A small model that answers yes/no questions on an image's attributes, trained from scratch: 6900 steps.
Rows from block 9 of the image encoder of a small model that answers yes/no questions on an image's attributes, named by matrix and row number. Rows with one number belong to one channel. Each number is 200 + 40 x the weight over its row's rms, rounded and kept within 0 to 999. All counts start at 0.
Before each channel's rows are labels from the 100 images, of 14976, where the channel reaches its highest value: "responds to" is what is common among them; "place" is the part of the image that holds the peak. Only what is clearly more common there than usual is listed. The data: rendered scenes of toy objects such as cars, trees, mugs and chairs.
# convs0: expand pointwise conv (encoder.blocks.9.convs.0.weight, 352x88x1x1), inputs 0-87
# convs1: depthwise 3x3 conv (encoder.blocks.9.convs.1.weight, 352x1x3x3, trained with AdamW), a 3x3 kernel
# convs2: project pointwise conv (encoder.blocks.9.convs.2.weight, 88x352x1x1, transposed), outputs 0-87

responds to: light from the left
place: bottom centre; bottom right
convs0.285,188,109,149,153,162,150,144,284,164,173,186,195,309,177,233,148,172,169,192,215,241,207,155,186,214,208,170,218,252,210,243,248,193,231,236,196,129,227,213,235,186,267,148,183,226,219,237,210,114,222,175,257,192,200,177,219,190,179,211,217,167,180,214,234,209,183,127,108,265,254,253,250,215,186,213,278,196,190,191,211,168,193,186,191,145,270,179,171
convs1.285,258,256,218,241,246,244,183,217,165
convs2.285,250,194,185,210,126,139,190,203,172,234,146,248,241,209,233,206,209,188,186,205,282,252,208,200,235,211,199,167,130,187,149,140,210,246,166,147,143,177,291,231,103,212,190,276,218,181,178,204,186,230,189,251,167,192,207,175,130,252,271,141,178,163,179,142,190,218,192,132,160,246,252,203,170,145,212,251,226,122,226,229,191,159,176,179,204,157,181,190

responds to: light from the left
place: bottom centre
convs0.314,108,255,153,181,121,238,223,184,229,214,164,199,217,207,218,257,236,157,205,199,234,249,210,277,191,249,175,164,158,116,241,237,110,210,201,165,179,245,203,207,277,227,136,240,260,201,217,175,185,228,244,264,143,180,204,251,261,227,232,180,172,241,182,206,178,105,224,232,205,206,228,168,218,255,166,217,187,149,180,170,234,250,166,190,209,165,169,255
convs1.314,139,269,210,207,227,226,190,143,168
convs2.314,184,235,235,159,223,252,203,199,197,226,162,123,248,172,252,220,294,215,141,212,259,223,156,286,167,247,178,237,185,150,224,232,112,208,171,159,238,200,179,183,153,219,193,222,229,264,206,263,186,200,145,162,174,248,256,195,227,224,262,223,266,228,187,229,189,213,183,156,255,301,173,218,194,184,188,241,206,260,191,168,215,100,220,201,180,218,202,162

responds to: blue object; its colour: blue
place: middle right
convs0.87,165,238,142,157,265,211,118,191,251,233,213,187,190,213,227,229,256,178,200,211,137,228,182,198,266,192,185,208,166,212,221,233,134,186,222,207,215,227,164,172,183,180,209,151,154,120,220,175,179,215,209,253,181,179,225,225,170,248,152,153,241,166,160,215,228,210,184,210,196,213,164,202,189,303,144,112,185,156,171,139,312,200,246,242,117,145,184,254
convs1.87,215,216,275,194,228,196,229,274,236
convs2.87,130,258,226,188,181,220,135,175,219,218,154,167,197,219,187,178,234,219,168,251,174,232,199,192,206,240,212,118,144,184,234,183,279,225,206,250,243,231,236,147,199,217,182,206,193,134,201,304,201,183,187,218,246,240,234,209,249,179,213,179,246,313,254,184,197,229,247,109,179,206,175,183,226,197,271,250,269,259,202,167,262,228,213,212,208,213,123,177

responds to: arch; largest object: arch
place: top left; top centre
convs0.320,140,201,153,155,161,173,204,194,180,133,257,206,271,217,203,207,173,129,147,248,207,215,169,242,254,260,160,195,205,168,223,184,204,179,214,198,196,180,201,156,203,282,168,183,233,162,201,273,178,156,269,253,281,195,293,281,221,178,210,185,270,206,138,212,209,280,178,151,167,165,199,265,200,206,214,267,175,144,157,181,177,189,229,169,192,204,193,142
convs1.320,201,176,122,208,147,153,159,230,215
convs2.320,212,195,174,126,232,171,160,155,246,305,226,200,188,175,159,180,211,213,242,121,120,222,274,274,151,152,229,224,234,220,230,187,260,245,130,248,278,212,202,273,204,156,170,171,142,267,196,189,212,240,171,194,211,195,239,228,181,178,207,240,176,199,200,145,163,277,213,219,195,200,196,220,200,149,154,182,241,210,181,164,195,270,168,267,162,227,180,175

responds to: red object; its colour: red
place: centre
convs0.260,209,181,221,194,208,230,216,177,198,170,146,235,162,172,243,183,182,208,157,230,210,139,215,162,219,248,234,204,219,228,211,197,252,187,197,251,215,179,145,269,161,93,238,192,170,222,184,297,244,272,225,181,242,182,179,123,105,231,190,195,194,229,192,149,130,203,179,173,269,172,250,228,152,157,204,184,196,192,263,272,161,248,215,249,210,277,168,256
convs1.260,255,187,222,151,134,211,236,242,226
convs2.260,149,240,170,152,205,188,274,214,214,236,261,200,231,254,183,243,203,183,238,198,259,225,233,243,227,233,186,232,231,144,236,202,238,167,161,191,224,176,323,146,267,160,277,229,181,158,207,158,244,172,188,215,232,227,266,196,118,137,187,229,188,163,150,156,191,182,207,187,151,185,110,195,226,174,245,218,229,212,228,139,213,252,248,206,200,222,242,136

responds to: light from behind the scene
place: bottom right; bottom centre
convs0.54,262,203,191,167,227,232,160,217,220,220,172,197,210,164,198,204,206,234,159,143,158,185,190,260,136,235,310,245,203,214,176,262,215,209,154,200,158,185,227,265,287,194,158,227,147,236,209,122,186,248,170,208,215,171,211,169,197,163,252,186,148,127,204,179,189,163,161,191,249,226,203,190,144,167,260,218,266,219,128,197,283,171,243,228,150,167,118,186
convs1.54,162,193,289,215,255,162,186,187,207
convs2.54,180,200,126,258,203,158,201,144,225,287,227,246,263,179,155,189,204,265,209,221,198,194,251,256,214,205,203,233,151,178,241,123,187,235,291,252,224,175,185,267,225,232,158,119,178,107,232,242,232,214,217,238,250,180,190,234,108,204,239,212,150,200,213,219,243,207,256,194,204,189,217,269,182,227,235,221,158,183,244,179,236,197,229,244,224,165,219,149

responds to: arch; largest object: arch
place: top right; top centre
convs0.189,239,180,186,244,218,174,279,190,223,146,223,188,204,153,167,247,178,180,218,205,164,207,98,83,129,209,229,161,228,255,244,201,219,253,159,184,142,273,220,203,207,262,287,201,84,167,259,227,216,186,209,240,242,202,230,153,240,148,174,193,252,222,180,180,230,167,231,232,216,219,193,166,194,234,187,249,198,210,235,182,232,204,211,173,235,134,204,172
convs1.189,216,183,131,253,200,175,240,243,152
convs2.189,259,211,252,149,192,128,132,233,227,259,252,175,190,188,238,120,277,226,202,247,219,241,150,205,202,178,218,243,170,207,168,176,190,205,240,211,155,221,200,214,213,182,173,214,267,130,168,188,153,138,150,147,163,160,193,160,130,107,132,203,151,160,189,220,189,258,189,212,225,285,142,217,243,206,221,186,165,246,210,156,232,146,229,204,174,182,238,230

responds to: light from behind the scene
place: bottom left; bottom centre
convs0.309,183,156,185,167,240,159,225,176,198,310,204,167,195,260,167,248,214,165,179,194,203,292,232,224,202,241,187,196,220,197,230,199,205,229,231,202,196,249,128,312,161,238,186,183,213,200,167,195,226,243,180,233,151,273,207,215,119,202,250,215,111,148,240,213,261,182,211,143,156,158,139,209,215,202,167,210,155,148,233,163,188,137,225,180,140,266,187,184
convs1.309,127,207,231,211,224,239,134,168,178
convs2.309,209,209,195,198,233,183,191,210,211,212,159,210,186,198,217,157,230,217,276,246,195,206,139,217,277,270,127,155,256,136,108,219,107,232,214,245,198,224,220,225,153,185,256,218,235,194,209,209,219,172,210,276,178,199,186,211,186,110,207,261,210,173,100,253,212,182,248,194,276,235,230,180,139,179,203,187,227,220,213,209,270,136,236,157,181,176,178,149

responds to: red object; orange object; yellow object; barrel
place: centre; bottom centre
convs0.281,149,109,179,235,211,184,218,256,173,214,195,157,219,230,199,146,197,224,203,154,238,213,113,184,149,209,163,176,151,197,196,224,245,154,244,176,221,180,158,246,278,147,231,215,233,151,204,207,121,199,135,211,138,127,236,288,157,227,165,197,118,213,219,180,285,204,143,184,142,169,209,253,243,198,263,243,221,193,136,221,183,192,179,194,221,201,194,184
convs1.281,267,206,235,195,180,231,177,164,127
convs2.281,234,156,234,191,271,215,173,176,156,148,222,202,256,180,197,228,195,152,256,214,240,262,261,229,159,164,249,226,168,189,262,203,164,202,209,219,168,146,179,161,145,100,169,231,118,185,175,91,142,164,166,174,201,211,190,203,196,216,227,269,273,204,212,222,227,265,152,166,185,225,186,144,230,180,209,175,225,258,152,239,256,247,203,211,211,210,272,199

responds to: blue object; its colour: blue; teal object; its colour: teal
place: middle right
convs0.121,249,298,201,235,170,211,206,199,227,227,194,167,55,170,223,245,234,169,244,181,221,230,228,179,187,228,185,237,171,253,134,156,207,170,234,197,157,249,153,178,234,179,137,228,268,215,286,202,229,255,199,142,312,240,231,206,134,188,216,216,189,155,161,209,203,214,188,179,209,150,187,259,199,178,159,222,196,199,170,145,270,219,225,211,217,192,222,225
convs1.121,221,227,142,157,150,156,174,146,203
convs2.121,194,197,176,282,168,305,153,146,174,320,287,174,241,172,226,205,201,197,162,257,110,203,164,194,211,163,146,197,125,252,243,195,188,207,155,207,135,176,167,237,184,238,156,177,183,231,184,175,208,229,246,183,226,190,169,234,237,205,193,205,196,210,194,149,208,228,242,149,175,221,160,112,201,204,216,231,191,146,186,189,177,178,146,284,184,211,167,243

responds to: light from the left
place: bottom centre; bottom left
convs0.182,150,178,235,211,121,155,155,225,268,263,194,204,190,224,172,203,190,255,210,253,195,263,142,190,177,177,186,161,155,117,204,263,150,229,243,195,205,194,159,196,165,273,167,261,180,207,214,258,153,245,249,237,161,192,146,248,206,146,180,196,242,177,202,217,206,258,165,163,204,210,245,175,197,199,229,203,205,123,139,144,83,188,199,193,129,210,217,164
convs1.182,232,233,228,155,196,250,163,135,238
convs2.182,189,192,227,191,121,195,211,254,192,304,220,239,158,260,153,195,186,165,221,264,210,209,215,255,138,161,216,299,219,220,178,193,276,155,197,157,181,144,206,172,207,244,286,260,196,186,194,192,230,245,139,190,157,202,161,201,154,120,268,198,237,224,217,124,217,243,228,183,270,271,208,184,202,154,227,207,174,178,216,204,199,221,183,167,183,226,223,133

responds to: red object; its colour: red
place: bottom centre
convs0.146,222,225,162,297,287,182,250,169,208,159,177,168,256,244,192,200,146,220,130,200,236,183,216,178,161,157,174,177,174,165,200,153,212,240,138,203,222,295,233,265,171,122,186,167,186,258,198,218,186,147,225,140,102,195,186,224,204,180,184,194,172,220,324,235,209,147,255,188,136,218,222,216,234,198,208,177,205,245,181,214,183,166,177,181,190,174,244,191
convs1.146,183,199,249,248,155,150,145,159,214
convs2.146,258,223,170,238,230,220,182,199,175,179,181,267,159,248,148,112,147,175,242,151,171,223,187,166,298,130,240,229,198,268,208,217,255,212,182,144,181,226,174,256,197,219,192,209,163,177,191,190,227,243,254,259,187,180,186,270,250,139,210,226,238,252,193,173,179,195,193,160,205,192,206,237,292,213,248,240,218,137,194,291,200,219,181,139,232,206,271,174

responds to: red object; its colour: red
place: centre
convs0.345,204,285,216,125,250,249,188,173,265,246,178,142,237,239,171,144,246,237,258,201,233,147,179,210,271,301,209,205,251,261,176,235,217,116,195,165,195,161,231,240,164,150,173,194,180,206,228,226,233,155,178,247,239,117,148,200,207,155,122,173,220,135,196,207,209,206,150,187,232,169,191,201,250,222,211,197,163,254,207,160,180,221,245,206,177,186,147,205
convs1.345,147,126,142,177,168,207,217,195,170
convs2.345,198,145,242,244,141,202,213,169,162,208,205,213,167,180,188,139,214,234,203,99,185,192,208,242,197,133,167,231,168,207,227,291,214,238,121,192,155,251,264,176,219,265,208,268,196,228,189,197,281,149,198,171,206,252,252,236,282,204,235,191,239,234,114,181,205,196,213,214,197,146,213,199,207,179,198,284,248,212,292,182,216,175,199,207,173,208,226,129

responds to: blue object
place: centre; middle right
convs0.219,195,246,150,202,241,164,182,248,196,212,184,158,201,255,185,217,194,182,213,150,227,119,245,185,220,256,177,143,257,229,275,205,274,177,263,199,218,154,168,204,113,230,214,173,146,227,194,227,182,170,182,194,155,228,182,182,172,240,113,201,227,167,194,148,242,216,146,196,240,145,122,203,276,287,197,198,181,195,223,228,252,183,214,203,152,222,300,246
convs1.219,136,161,203,216,168,210,182,117,186
convs2.219,132,230,178,203,176,189,188,232,216,227,195,153,185,201,205,191,199,182,249,203,246,275,262,187,266,165,222,198,154,174,160,257,219,215,247,161,163,187,175,252,244,203,259,154,181,144,201,161,277,147,173,195,201,44,214,249,225,265,263,239,210,189,176,152,171,168,170,205,217,223,156,158,124,182,167,241,178,218,238,190,160,226,164,171,259,166,190,155